Weights of a small CTC audio transcriber.
Model: 9.43M parameters, waveform 16khz input, activation gelu, layers 6, width 384.
Data: trained on babble in 24 made-up languages, each with its own sounds, syllables and stress or tones, from a formant synthesiser, 39062 training examples, 47.2 epochs.
Rows from block 3 of a small CTC audio transcriber, named by matrix and row number. Rows with one number belong to one neuron. Each number is 500 + 25 x the weight over its row's rms, rounded and kept within 0 to 999. All counts start at 0. Numbers have three digits each. After the name is the row's rms in percent of the matrix's.
Before each neuron's rows are labels from the 100 clips, of 14848, where the neuron reaches its highest value: "peak on" is the class under the peak; "top examples" is what is common among them. Only what is clearly more common there than usual is listed. The data: babble in 24 made-up languages, each with its own sounds, syllables and stress or tones, from a formant synthesiser. In brackets: how many of the 100.
# fc1: MLP up (model.blocks.3.mlp.fc1.weight, 1152x384), inputs 256-383
# fc2: MLP down (model.blocks.3.mlp.fc2.weight, 384x1152, transposed), outputs 256-383

peak on: /ǃ/ (27)
top examples: reverberation (95); /ǃ/ (32)
fc1.672 105:520513526512526479518493478507527543491481508535465488489493515474495489514460473506535502481518497521524510488503502491545542472484499503539514498492491460459473514481474512483496497531500547457485503492472498476474519485492506528537463524534469509521487480481499462538517501454525470493498476488501488451508501512494531490503532482462483489475515489497480478530497462462459495513482
fc2.672 100:525489468504496560535506515486495525512479439513521514455468533514513503508534508496523512498463474489484508470493447459478488524470499542485476513511513509503482485517459478523491494460509509535451525526503513475514479490462490523492517479463544509500498533484456508499484502511501492467471501507485515491504508552511545512531474474510487493502524532510479513507475490483500460519505

peak on: /ɔɪ/ (41)
top examples: reverberation (80); /a/ (49); /ɔɪ/ (43); /ɛ̃/ (38)
fc1.86 093:505511512501464490500469484500487473522542486523477495542507488520474471523544508530493550471532538506542515478483469480524497484464498506487519490528500462533530434483562464488494502534526496486480453464508521457494485541440530486501476475515490518490544518490498446500497489522505521492469511472455478481478497492507513460488514474487476501517485533516454514463520538460512504475481
fc2.86 096:503495481518510491500543485459472474471538504476558470504464485503530510502508534503500498507468456532517472523499501511484472476483512526522518547510463497498527480548523514504515495530541495482507490475486477494519466485553509490505542530496519473546510487501479533505493485548486483473497497525519469538528533532475517490469505486456570515529495510475539503513542506443520509448459

peak on: /z/ (61)
top examples: /z/ (71); /ɛ̃/ (44); /ʒ/ (34)
fc1.701 108:448530500487511506495508461515518473514518478500490483465507497517524498480528466539546534505539460465527489457457520486527486471519485500541471491493510526525507499447514510495497535507498477451488496487490483515513496471525510497503521503512492483498489530475527494475544479474469519514510571473527506520472448509503551504501436452511508495536520531492519544486471477509528496482519
fc2.701 111:488496467474509490498492481507528538508471510514519495441486477540495498481495527486523487503493499465509474473521483467483476503437464546492493513481559525472500531501489515496493503499503515531551470530498504483499483487528460509527463568501498529460509482482484512466497465474483448500500506470488532508481504508549509556514525488481503518508502458489470465522508528526531494501517

peak on: /ð/ (30)
top examples: prosody: no stress (56); /ð/ (42); /a/ (41); /ɪ/ (41)
fc1.339 105:478528480467484501486507510531485494487483472541509479511516514517517497499483531545467486535482464506462554491499485510502458470523506492473541538464500487490502455509504464481545493483509491561473469517497477500476523443507535512507534459482523475460496573517489520486469506498517477506455554461471503512477494515446520440498491502500519462488467511466470530539423502489526498490511
fc2.339 110:500477511533483517507463537517472473503479500449432506515486487518541508495533507511538510475483523513507547479534490501505501505516495497527472461515526523487559462484527526522492531452494527495487549472476534488529521498525510498491543496478541494497515511472501512484517435481512534483478481530492505529533526478526514501499455499501488504486468505517482502500511486475476503493476

peak on: /w/ (40)
top examples: prosody: tones (65); /w/ (49); /aɪ/ (46); /ʊ/ (38)
fc1.712 111:520538495445492506471524494554493502492488472495513513509492514478514529508509509503436504489457484493489485515456554474514534493483535495475516475467480505497470484512483493470453495465498504465468480479495504528511469524524497499488501455463479537507464525477524483521515489522479510498464541451518480503457513495465477468486497448519499543499506479540505475482506412468516499534528
fc2.712 114:504516550489516490473473511537518490503489488541525496465506482514462509511553523503517494504517517532542519491478552498442514489476465465531427481493517519477437503536552487489516551511493548534511489491555498459507537510485480476477470527526531485525508499502479505524494484501549526517500522501483568520489490513522476515488536553529512494515486460511519474466466528488526483507498

peak on: /z/ (87)
top examples: /z/ (98); /æ/ (59); /dʒ/ (45); /ɛ̃/ (42)
fc1.144 080:551505503509460527525511512472468477522439506462492544471499546527498481470493480471520509491512504511465497506480549485537499507509454496518541519508524513500527501517508515531516481495473502502480505491506486533522504495490479504507542524493480467493477473534510506476528466519504487461481487487501507460505496510485509485530501552512496505529494482497493459509474487535485510529471
fc2.144 078:492512475498551517511494541482484490544508493478487485500470522449480489500511481515497538466519522490474506498535495522497499497498469495493489485489472504485480479514499523494506509508490545524496504467514491505524524488522525463539452476515475514501501472479447517501478497527511525557538528512523529513545484480532498469513528553549492490536519515467499503515530503512500533506486

peak on: /x/ (72)
top examples: /x/ (79); reverberation (75); /u/ (55); /oʊ/ (41)
fc1.341 114:485531517524471499491491480445498502530504493491507485512460559504436479496542458508529516537502505506513459487475469535539474537514526472536518490551461508446523476441493517477502513496510483481468479511545536505489504508476490510490490498509475526457513483496481508493486509497517502448537457488495496499561481455496460488485511479487494545487494499499482544486465502556506510474463
fc2.341 111:529521533508513489483512475485488506490518499474487514457504479484506539527489511483475517523478552484541500513503527516512503530498535513521503520531539506502485510436474482483484509500490544465488496482570515459532465484479518510470517533563474487498497511468503502520447485545511549494515465502481504521496541526518460495526489506515495500539455483482477520481526471470487507527505

peak on: /z/ (51)
top examples: /z/ (67); /ɛ̃/ (57); voice: child-like voice (54); /æ/ (47)
fc1.506 099:482543518506505455508495504493484543551458462476518523494481495494520507510469507497524514488464429500493479484517474492511481495484524515501524506495522478525501511515529526477460491521491525471520443490466519538509482476508452478470542438533531513483468494528533475519543438489477493498496506514518505502520487477493497523527506529506451473557533504498540515501510479540505528467458
fc2.506 098:466491525507495473506492504498491488511499490476538487528498532497472479516496514482478490513543495466480490499566472547523502512524488538523558485498502514497516452533483513471474510510459499513485504541525458489522492491512516459500507544540499508493531542440456509480482505538541478501492458457522501499479462461511473490486443479497471518512455505483504495502515516496503540525491

peak on: /ǃ/ (70)
top examples: reverberation (99); /ǃ/ (76)
fc1.593 101:483578510463508476498495495551521523487553565497522515543520511463531506513490496490507512501492495503523526524477505542506484513490508507532510467488489510490520522473478462492478471479528487509504542464484488511501515516496481471477523527498491540506541554508480491535528461493466532481492478473507461509559484496495496518532455562478474475508513436520478497525500476468486501489478
fc2.593 105:484497515552510506454480517456523501490470519507489481461479522512464519503546536484483474489518500485509475504508485497504530497522506498509488521489518495485484531503491531496491523509479532519510480521473463497467509459486461522512474493471520507486475499502567504520466493491477509492506522560507521475513510456530554499500520490462546508466503516529454495531529497505501517529560

peak on: /w/ (34); /aʊ/ (30)
top examples: /aʊ/ (53); /w/ (47); /oʊ/ (35)
fc1.578 101:467509539553433503476492534492501539480460537493532477517502472541532491492494508519523488534452474499501537514480492474463517485506509502517515487543554463507500490535525545525431538509540489499511492476439516516530520484520475530467528484479489510498503488463511500500509496525520489461447499473440532504505560465493472475518515496506500511521499502487505539507480487499476524536517
fc2.578 101:493495457481486503513525509486533538504533526498486498513463510530524481508449490517563491498486499546474552525516507508504493471461487487467538507518506525486548497482459489485456521509523485526529464509483506521516544508490450462512510485472483517456463544491459560472490536466464466441499505513452511517468475521487493475525476476473488506487515511490528492480496479495490473506483

peak on: /z/ (44); /ɹ/ (33)
top examples: /z/ (55); /ɹ/ (40)
fc1.573 103:555513502526503465505509507516494477525533500565483512520498488506527495460479458531462541517529523453520538494490528481494525484539520522500491476478499502519505466492484517474517499497512524514478527451497517474475528464488507513500463547487496520454537492474487491521513434497520499488496515509517515517498498514484512525518499487496507519495553531509525469541481494491499437486522
fc2.573 108:539515522488492475479484519484495539544509477501539531517522517551521510486489509532502447493505511461525455551468537476448517473478460494486482491502519502444493501510444465468472479502497455488527520506506507517502531530478531528527444536514520494463536540532505527519504542498509468494479504487476536488506508473538515464459537469514522534529461543509507434496477486532476545477487

peak on: /x/ (76)
top examples: /x/ (86); /æ/ (56); prosody: stress on last syllables (51); /ɨ/ (49)
fc1.563 108:525551509492483480494457490502494500490488564542497504504506481486510504529484447491517521471509528472535553493487497466446513480478497461503484543500536513482467496504477516512511533489501545509512503504501507501443441487493442502432498493511518537512516508494505525506508478552466489474553527476504521521530486504504512506540509496484463514517508545502507507508506538475526509459498
fc2.563 107:473503465536516519506496498547471506527506512487504464522509490518527519518525518456463517506501510490477505481506483529515514497465505492496488447477471534496515521490527501519478468461540539506523515490508499485517482487494440519472504504493556476510528486561501476483513509491507467526508485492510488500485482486488511501505501496496538481535464479496533503473512448490507516511518

peak on: /ʊ/ (97)
top examples: /ʊ/ (99); prosody: tones (73); /w/ (66); /θ/ (47)
fc1.18 103:504493499541510481458470472480504465546517512523481564498520507457506479520475470501496469473471533491568515502547483490510522520510550503496478503539529500484494480518489472491470490483482521502474533515447512486490474502525523487531473532498516506512493488512516492519507455529473528494466509502499453491507505453499512520480543509524512521511478459516527520508503509526481500513508
fc2.18 110:482496467508517486494468422497488516507515519514506499509495481520515493509508536480558461463469544498531509484498532504496466494505480530493583470523549505519499524450514480515517487498477523526448537504513514458514509508485445475512510508486527482457552489519505481485473431467475525516485497475484506510561474501515461474473512505479478492485463487485498498530517501485475517492509

peak on: /ð/ (41)
top examples: /ð/ (65); prosody: no stress (59); /ɪ/ (50); /e/ (45)
fc1.349 144:500515467527510467560470528492537505497510499495490487522491509561526545477495526471496518490480504526490441489548518519523509480489546502504462522548481510472493486455501485518482496500537515498514547453514436533503517502484526507490503501572472469468521491508518443509497455516553492491470515484456524479511507511501518515515491501470490540451527477478452516555503468527497553483504
fc2.349 125:452485489544501527471490521511542522452457496536496499490497539470476524473464477517538489527491481493517478480508515492487507481464471493477510499491532479480538496451503490520529551562492528521492531558467512482519484488516463500510519500532526459517537478515500507473498525482541478465442476465497512496516524479497527499495513470486508500472539529533467482510513490479487516457456

peak on: /x/ (64)
top examples: /x/ (90); reverberation (79); /oʊ/ (42)
fc1.395 102:527531472535535481497502509537492548526452534511499494511534475515501474479484498493513498520503480505499491501542452536537483476474539491495475503521526520530521507513479495484526488506503482466450510529524481498491507531491508478528476493468507525487497536490508498505501479511479479544506463522443501466520498534512487521502527488507503543492508521511500497533533500511526499513505
fc2.395 110:505542467547490483504510558517472518510509486462525497497520512454519465511447524506500485433462533510499474485519478530506557517495475496505486496535509526504480504466477512477492490527484545562488506519524484464502495487486558493531485485492469481522466525514503490496493496486524490506558514487521463467490494489509478494468474472487504487511489512514503517514501532477503487532483

peak on: /aɪ/ (61)
top examples: /aɪ/ (73); /m/ (37); /ʊ/ (37)
fc1.168 085:487538496477532503502503465457489508505494472452540444531557506514514508510487466467517524515508526517507493493520553519521498449493512519501506501487449532456495510433486464497474492467553505528489532540449501522513488546511483502493465480509521487493522534508475437509489484518505493541457513486498513500505506514467510548503524519518458536499505501496504460503506499473502543517490
fc2.168 090:505501544485457520512525539508489555487498499468432517444487499545505496508517510483492510519513508458503521493522513506488513433501506496488476548485503525525553518491522544500499538523545451502492484452531484469514526465471467542484496494509506482523474505511514474504526498487536509483461528537499506510528517508541450502511464491443512499512494542513494507496499537511519471538518

peak on: /z/ (55); /g/ (25)
top examples: /z/ (70); /x/ (55); /ɔ̃/ (54); /g/ (52)
fc1.390 096:483498484454453480462530528476503494535490520505537547472485512514452519487494487501487507503516536500519489497465479472519475461507473467506530463506466501508505521497497500453521477543527476526482494502461510508501499526565553512504487537509509511555489508491477510505498500472473464510497492512466509445517477517518502513483467553487490508505488515558518521481508489497527473502531
fc2.390 097:510512502484518528483466498494523495523532501520499535501499550510494516506487514456544475502483485508476472504506518492470494508510527490507463408471520489476502519463533472509453464531480497502545530542534527497472486466509499496490526487503512441483484494457515511510503523475534502508482501528474553524469533532463486505479549529440509480502477479476515493506493472474484512500504

peak on: /ǃ/ (97)
top examples: /ǃ/ (97)
fc1.408 084:570480536498490524530471512520527506495528507488469499483512471497495462492512502476540497556513493516526519509521532492509480502466486483504523461489516491496476514487530547464539523499493497474461492522514500524469475520525519506458487502521544486521481443511522519515540468462459526492516480499514464514453511492495474485489511512448501470486469527514486494525526473496494524500495
fc2.408 086:538482465504486534531532534533494484513514502536500497524490522502475495477476504545512486468537509438506461519491512479507505447500546515509504532463508476535447558506524509496469508542493523536490485527497484466529474505459492482479504551503514533490496501500509494509516521480509475479471500496509477528521530520482534490523515503513512486470536506482505470506516464484487495493498

peak on: /aɪ/ (84)
top examples: /aɪ/ (85); /w/ (43); /s/ (41)
fc1.679 100:480500509562555450468496510481525485474483458503523505455525483534507492501495517483482494489477471453470509483520487494489458503474510522498491506479511499451455491502490500564524527487494466508487557521449490504471537475477513510516524505482537485426499503473523498469466467485424501486484519452480539501522512528508490452500507512487492533482500499475550466576488469526493510545471
fc2.679 100:468501567482462543480523521451518509474513511509503514538525503481512465468500476526496511488526480524501504533531530498505476510468461479503462505484556523505512472510478525454529508480470541500506508440492461484521477500518512492465513485510479517481534527481495517526458491506487544524495496471511530486501502486493538504504504478526476536482479478481477503515494492543495519504503

peak on: /ɔɪ/ (38); /eɪ/ (26)
top examples: /ɑ/ (43); /ɔɪ/ (42); /j/ (29); /eɪ/ (27)
fc1.562 113:497514471559458484512522467476503493553558448525556490531507529496517524523524498508512470465466507547484503513496497511520508552529489527493526537528502484508502524524488508487539448535509465490498476497503474494494490518496521509491508475463534532490534471457507492497489471474531515510509509479524504562537470443496452518509472513479510527496495505500479510474515526502519505475474
fc2.562 109:499535530479513493509501509493502468451478543486502531524496509540467504484466505527502471532531471483545553520512473495509493474480505502489446514538510503490502501524468478466508529515545519488483499498409533541465481527493486487496525495506506508501489527516461509500563490518496457494496489526488514477505560508499503503474478469502516485493515479537505475537522510515473505506497

peak on: /ǃ/ (45)
top examples: /ǃ/ (57); /ɑ/ (42); /ø/ (40); /o/ (32)
fc1.646 099:521480472455535499502515479536484534477501518523519527486526507444557479517491468468488488511471493488536513477519520496554487460500460500545467491481516531487527478485484511528497485492480503475517478474512521499534488521534505523505466535488489507494519509492500521449518483527493538511510500485502540479453520509497518462512554531505544493501507506450489484468522518495468506482526
fc2.646 102:459487511499516489519530484481507474475490492493503488503477508499499508518550499562495493470535501533536515549505523496512456491504500514469508534472520527477513493517490497456518478493487523493495503531436506491464507486483529540501518460473486497489550494492498495509490472458428531495498542471486505500497477522430489502541470462506528514532484498508475506434508463454483502523525

peak on: /ǃ/ (67)
top examples: /ǃ/ (73); /æ/ (56); prosody: stress on last syllables (43)
fc1.225 104:481514474520518519500519481526531491483486517543502503482510541527531492520504504481500533500524460484511530456481497502497535489520498507535459499458503498509428494511501510439496474537480508514462522532516518506509474473469491496472484470504496511483520503517510514478504507501516500493509447528519454488492517554500503541495522502490507536487509519496480465523476495458543529475450
fc2.225 104:529486475532514495504503486495513490502490480480508485519491501503482474464496492485517517516490495455498488502539492520494501548529512549500495515470471498467449514453482484541485487461551525529486542525566496502518493481485524488502538475493444497496468493453539515445560503497471488535479532499513465514519470493553544467515506534509535498479528521489484473486556518481493545511501

peak on: /z/ (26)
top examples: /æ/ (77); reverberation (72); /z/ (65); /ɛ̃/ (43)
fc1.610 107:547476510513508536490473491471510487522527484536523480524464497456528478508483459497486526526487505540475536484484483517442524494480447503513523469477453514503539475488502478485510527461473484503486480496495495488507501524490492543471491468518501495484494526497478481487465484507473481498573528486457497529512484505471494544470473465505483526548502493525516476500568484467537500515474
fc2.610 104:511519509511543501467513526507526440534431541489492510498542510477468473473563477498483521464523531494473509479502486523508439462511490543493506441527510486490489481539480520518456481504500479520484523487518473530490552471477499530497543457463529484535507490447494518481492519529464522519495496511492509513498499534556446480511530521473505535469500511475515499480492498525523537488520

peak on: /aɪ/ (41)
top examples: prosody: tones (80); /w/ (66); /aɪ/ (64); /ɝ/ (39)
fc1.533 094:503515489471548513502481493494520548501459490535494483512501512503503458502482458499516481471517499495492460491473475458488493514486489519503514477527492518546517537484532520521474480503482528551497481516516466496511514529525475486497459510526516497463488513488485457502528450537482478499514525467528476501506506503467481519517496509483484445493517481504479491524496449498479526457500
fc2.533 100:477504522530463488481550522524471560469547482503487524517490485498516511501522506514523483492488489526516450497545494482519457471539502461452511494497447536489500523518537518479497471436541524478503496479456529497537481509532468489552513449449511480521516495509482472449531490497490462520499517522494468517518521499529511486524546513515511480523484432504476500515504495488518548512511

peak on: /x/ (47)
top examples: /x/ (66); /ç/ (50); /ɔɪ/ (32)
fc1.44 106:461512504494467492505434524497477480466475492469524437521476501471496468526509482463492491514521515494494489474475492466526500496457511517521503515546540517506471491501559486491492487488466519519445499520512487543501474541479513477502508498533498508515503497464502519501483508522520472509501476526514498509485522524501450514551505521474483527525520449470517539519520513504519525509455
fc2.44 106:513459525466497490522515489498501472526533502478433450505472467494496531518485538553515501493485527489474545500506482482472522440481509536492497486474479543488476504468444500487507474470505525542503502558521475545491518512525516473528481502494451513497503494509481515497492486457480532491537477510482463521510504547497506507514463502488553502480495485450496531492499498482521451491477

peak on: /ð/ (28); /n/ (26)
top examples: /ɑ/ (45); /n/ (33); /ð/ (30)
fc1.510 100:487479514517557531496509488528470462533457502500460528523485482506510566521523521501464530458529486516473519495508478476502510514505488509542491495492507499522505498498461509490533506463413540465488487523476469545507551488510510462489495530521429469456433517491528503458476482478499503460442493472525446482485511526477488548527512547538484499476482508495521524502519505496509475501458
fc2.510 098:479518477471492544514465534490509506524456516427437462511531490535494579459486493503533458477434491493471500540474540482484478526486511507468501478503518490460461466540494484521482483555489518484526527470496496505494509492482505550503517522487509475482544509517513486514483517488489552508522516536530539560505492480485479486454500483468474515506492468506429528497452483468488498519505

peak on: /ǃ/ (87)
top examples: /ǃ/ (100); reverberation (91); /t/ (29)
fc1.429 081:489537488515552505521508523483510524482478519487499520503486506512464502469520519512501501485549520476521552504518516508523538522510521499500471469471526506509544524491523523483443504524517484533499528485521472524464494504480486525493476515501544532456507498522505519478500467545486503488489504483546486481476521452499469501491524520514504487546473525496438490498531460489470511508470
fc2.429 087:525521506483499490491487482496501488503469513519515516497465481514481509492519542488474477524519516459506519482506512542509487488490496531533519552449517547540486484519499543505455502521503562487530456491503536483499497547491463509439484473466479458498494496502483503529494508502457495503478527475495482506527477529495527511534537487491480479502490470503498529518548488476495478515490

peak on: /ɔɪ/ (27)
top examples: reverberation (97); /aɪ/ (41); /ɔɪ/ (40); /i/ (35)
fc1.537 095:481518477530479453483517513502504517512466477489515481509527504462517495540522536491518516486486498513497531552549501492539514518484472487502502503505516517472498522512514481530493504515467459463500470498495515516467501499485513470499492504510555516459501511508488501486527495523503539501432449505512518518490542488499471509510507475488493505517527489497520530516534528503482479439530
fc2.537 100:472497483470534480487459487510535501471493505501486532491513479474477508478484533514482468483459448477479445533521525511521467570469518457460461508505490499488506539523492514500521491491534525491496469524515532505536466514511509523508530505476503483517501491539508507486558505526539460466502516526488467490483474528504501564567524474538475474542499512506500486490462516502506486506542

peak on: /ɔɪ/ (54)
top examples: reverberation (92); prosody: tones (64); /ɔɪ/ (61); /y/ (59)
fc1.123 097:529492493515496478463505503502491489493483461484474541520507509470491505513516502487479495467479460533524562486536495479531454516483504512514537509454537506517526499467503456491526515572500545496443505536478460503506504488477514454534534505504484490526481529509488505521475501512482521504476491521445521496544514484515524542517486488532502487503496531507477471523541534500500465470514
fc2.123 096:495489463498521516506525485523524471527511484520498477532431457455494548498501504487498502523464520474503525559538507508526504449499538471490526495517503581519515508517477555479504504512511456482515552526496502526465515518510528485477482515512517510492488534498514511514509444494478517491495462499513530473463471517513533490503556472508530470489464455479509450522478508507531551488467

peak on: /ʊ/ (77)
top examples: /ʊ/ (77); /w/ (44); /θ/ (43); /aɪ/ (41)
fc1.302 091:521489517529516530526539500515511476482507485497432497524465501472499509462551506466526491479492537517488550530495547486512481543523523515541537464512527511502476465504501496491508503451523458510487471522522478444511473478472509495476492494498514473486531493453480496539534509522537486513457529466535498505575510468496470469550506538519487527511511542498549558534508529483494500487484
fc2.302 093:499492507516501508489463514486458482478511503507507507464480533548450493476498491494486516500477535518506498497486511547484481502511427561492522498509482467490503527500474561504472473505506543492534527483485524481486518482473451490498558482483528502516471497543509525511504488492513502537497486478494482501455463519521471455477514490480478473538478487451504542508494521539493491507515

peak on: /aɪ/ (98)
top examples: /aɪ/ (100); prosody: stress on last syllables (62); /e/ (61); /ɔ̃/ (58)
fc1.585 092:501555476472483499472518514440530514483484465499504501515513526496493519509504516507510503462496524515458492484512459533530511533496524542481510537509519524494484519509492469511529448478499506513484511517511493541519445498509449475533488462497472489502481489474494527510484558529527486491458476482513540507512471543482507515511519487497473501531510565465486480486521467525500493490496
fc2.585 096:506502517486529522534474502558476523493512518460523526488504466475499513539529500472499551453543481499514469523514474510571541525494503453493565487501507466520470506497512530497504516490501528483483498513470476554471471504510507500500442508506482486452487515522467496447488472506530507514481507481501508476536474450451520529485507528537517510496474532498493518490469510482470463501509

peak on: /x/ (80)
top examples: /x/ (83); quiet level (63)
fc1.382 098:495512508522479458530520539524506512492480511489504511465476476483524474508485529541514473509542490522509496491504450506483519497499532503490493463509493555492494500475476542535539465492464489519472495519513541509504457502490462476497468488513466487489487575480508501513520512507506501465512484481480502517509445524529440504468465538503504484472508467494475495512522488450515514530493
fc2.382 112:489537442523503493490531556494527565508504482473478497527507505516532466529518553512488511464551475487478518508502497502476507525447470485459469489536501523477468548478501494513518478524478525491476530512458436518524507517523501464493486552527506515492543508484511483462493477500424484546465505520489504461470487524489483459481479475463495507526535485511518472497486475475464504499509

peak on: /ʊ/ (26)
top examples: prosody: tones (67); /w/ (62); /aɪ/ (34); /ʊ/ (34)
fc1.689 096:477487488516522492490531534508482483547475441454507459501487514482537488483512500496473502477535527546499464522501475457486503483518554467506528488481505529457477509510503513462513495488563551532502492495489506523477499466491520463500504499506528527466534506506489513455492518496526548504493531494506494505516541485498497515480485501504521505536481498507446533480510438493473486514514
fc2.689 096:474536506496512538486471485490495510460477516496506453438516495501494499528505461486502489495481480485528536469507505512498495499459500526490467478523489525486531504478499513519487525531534493501499536451506497463516481493500497496499516494526476477461486501499521486479529516517495482465493460552460539496458482529525530466529509478479484531527470486486495500505480530465462555436511

peak on: /z/ (46)
top examples: /æ/ (62); /z/ (53); white noise (38)
fc1.631 091:471465462470522511525493466491517554513575468516460517486494515518525527480516499484476495491473472521518544504495474469542450518513483495516500494504544507523503516518532479484508493485452503520494498442517551485523492509518462536476493478487506480495499477501534541516508500544487499496495477486500494493465504515469509452449538496501493563509496563493553460508499505477545518475498
fc2.631 095:524497480487509539476527526494542428515491492477514425509498527480470507473488478519539524471535455560481489467503475508507485469523484490466471443485529534463457525473468453489506453496487525526472500506548508480497475495530510485492509531493487533507514473491537532533535479489528514468510501516526519557483557517517503503489447522482506468461492476505479509466473499529531521514524

peak on: /aɪ/ (36)
top examples: reverberation (85); /aɪ/ (37)
fc1.496 089:541501545517483559491526504468487484485486495467474501523534469497559551470530490497478510509491497482457487473525513525502519511519509522500541464512498523510473455475500455508475486495499424504492497507510499520524508537531523496472498527516471491463534512517488474508471496461512512481502495498471536510503525528488539499468520508462508495490518513482469500508492514491487534542552
fc2.496 093:482524452464482497498476499502500507482565502511482516513491425470497449481475494488493497520496509466489502550485461515507519520472487507509504497483500548531523511560532503479468530505513549502489501494494532486486516489490508508508512488512544518533502468482463527531477516550527533470538526541534457515498498455475495491522542519494467499467457523513496474475512514488463481499511

peak on: /aɪ/ (25)
top examples: /aɪ/ (41); /s/ (30); /oʊ/ (29)
fc1.337 099:524539506509500491501511482481491494523524549447543554496493535535475508502514495546509482515446521522536475483496511482526559505558525488500516460459519497481478521504537441514474519484494504559499506485460507493487515539472464478500511506489520542460498510485452483546505506484475536493506489484446548498512470499508472488487482506473491533522571510481524479505464541497491494486461
fc2.337 099:494477531512481512488477458477496526506498502461487477479495538466468535510510543484494510496538501495518500532494573528480515541516482530490461523499539523509488479485463507497499516490480487503492488491487528520474490463518540527504493467488489443557481527515492494518519505508484549522508504480492491531499514488483504491498471509494484483516490505507475443512456427497494462517530

peak on: /x/ (73)
top examples: /x/ (89); reverberation (84); prosody: stress on last syllables (45)
fc1.570 089:513565465523479499530509454493507536499526508524464496471500534496496538534455506491531529528506514466517448455521468490492503488521536514523520496518508505491512532489485449480515503510499513524478500472500516503492447461501492456521487466527476491516531521496471503528480529504486469493507498463528423496536468498530495523501494500497455559490479484520432481519504490503499520517487
fc2.570 093:517528474482516510530488515498472468486527466460461484502461482486517479523534510514518410493470534524502542509537472483494494505497489542448502518504492511507516514480473505488526529516507555515536527527488483516507471492462587499444471472516466514490531521475498519501509467488492473502558544540505507500504499479516496492498457494510480484489489496520539506488512500494508516509483

peak on: /aɪ/ (99)
top examples: /aɪ/ (99); prosody: tones (76); /w/ (60); /oʊ/ (49)
fc1.216 083:548534451506504491487515535488476547493476460508490509475522471471486524486472474516464478467539487525473500512513480514529484505510504518511559500505462518497512523486494494461527546544459496490503486515489470502500496550496479469531545490489527476495465505485497494550518475468473503473475481490468479511475543525487480482481495516488450492472531497541525546491490498520515498466457
fc2.216 085:495459520517500513494524530527495492535506526517506527501507491479542527536502489493479477453539479527507495499474491534503529496483567489467501502478503509454471455519468515490547510483487516540473483456529475528515523505480513500491500496499500495470538512520436498476533465482512500481504539534485513503473501521502489497508547520509466481527458501469500475500506488491488478519522

peak on: /ǃ/ (35)
top examples: /ǃ/ (43); /k˭/ (38); /u/ (36)
fc1.72 104:495479508467494497506502474554530478518490497472550465500510470467485479525487541526455439523468496534458508538524498524461495510502445491509512523495480493494478467511514507496464513515505481486499542486498457461502454482516499501497502546459476495532508501490508525497468525505529466459510495478492480491526514479513509470441503496477494462545512485552473499474485493500514501520494
fc2.72 100:491502488465501472495452505493492501483475522519500542551527517513496521480498504514479486476516463490473516499496527432545483519511484489482440475539482498478501565501502542541521533529502471501484502526470465507517459503521506537514429517511562464499506490524538530495480519466526513503531504498484505548566509497490470501478526517488478504503506508484517483460503533497506517544487

peak on: /ð/ (41)
top examples: prosody: no stress (51); /ð/ (46); /ɑ/ (42); /ɪ/ (38)
fc1.180 099:527520520519498464477459457461489520479507487464556502476503489455524468510475519492502517482468458488493497527521458524508494485482504479513496497532466475529534532543509452483485495521516534515505516485492529515501489518519489509472507503537474482516492509484456492507502497475485515510484508490516488550530500508493483505505513407465471490530490514478495470526533480509512495457548
fc2.180 099:471504526484512518516483497497512513486485487492517499522527492490518484497464495497533515496512463508470494491487498487502506500483473484511515452513524473545519503540518500498482510524515485525478477499525509503492526518497488533512515480524515474506519494513442480494478473490454511479511472505482528518510498455504499515539470472496460473495527472456496512534510521505526511488545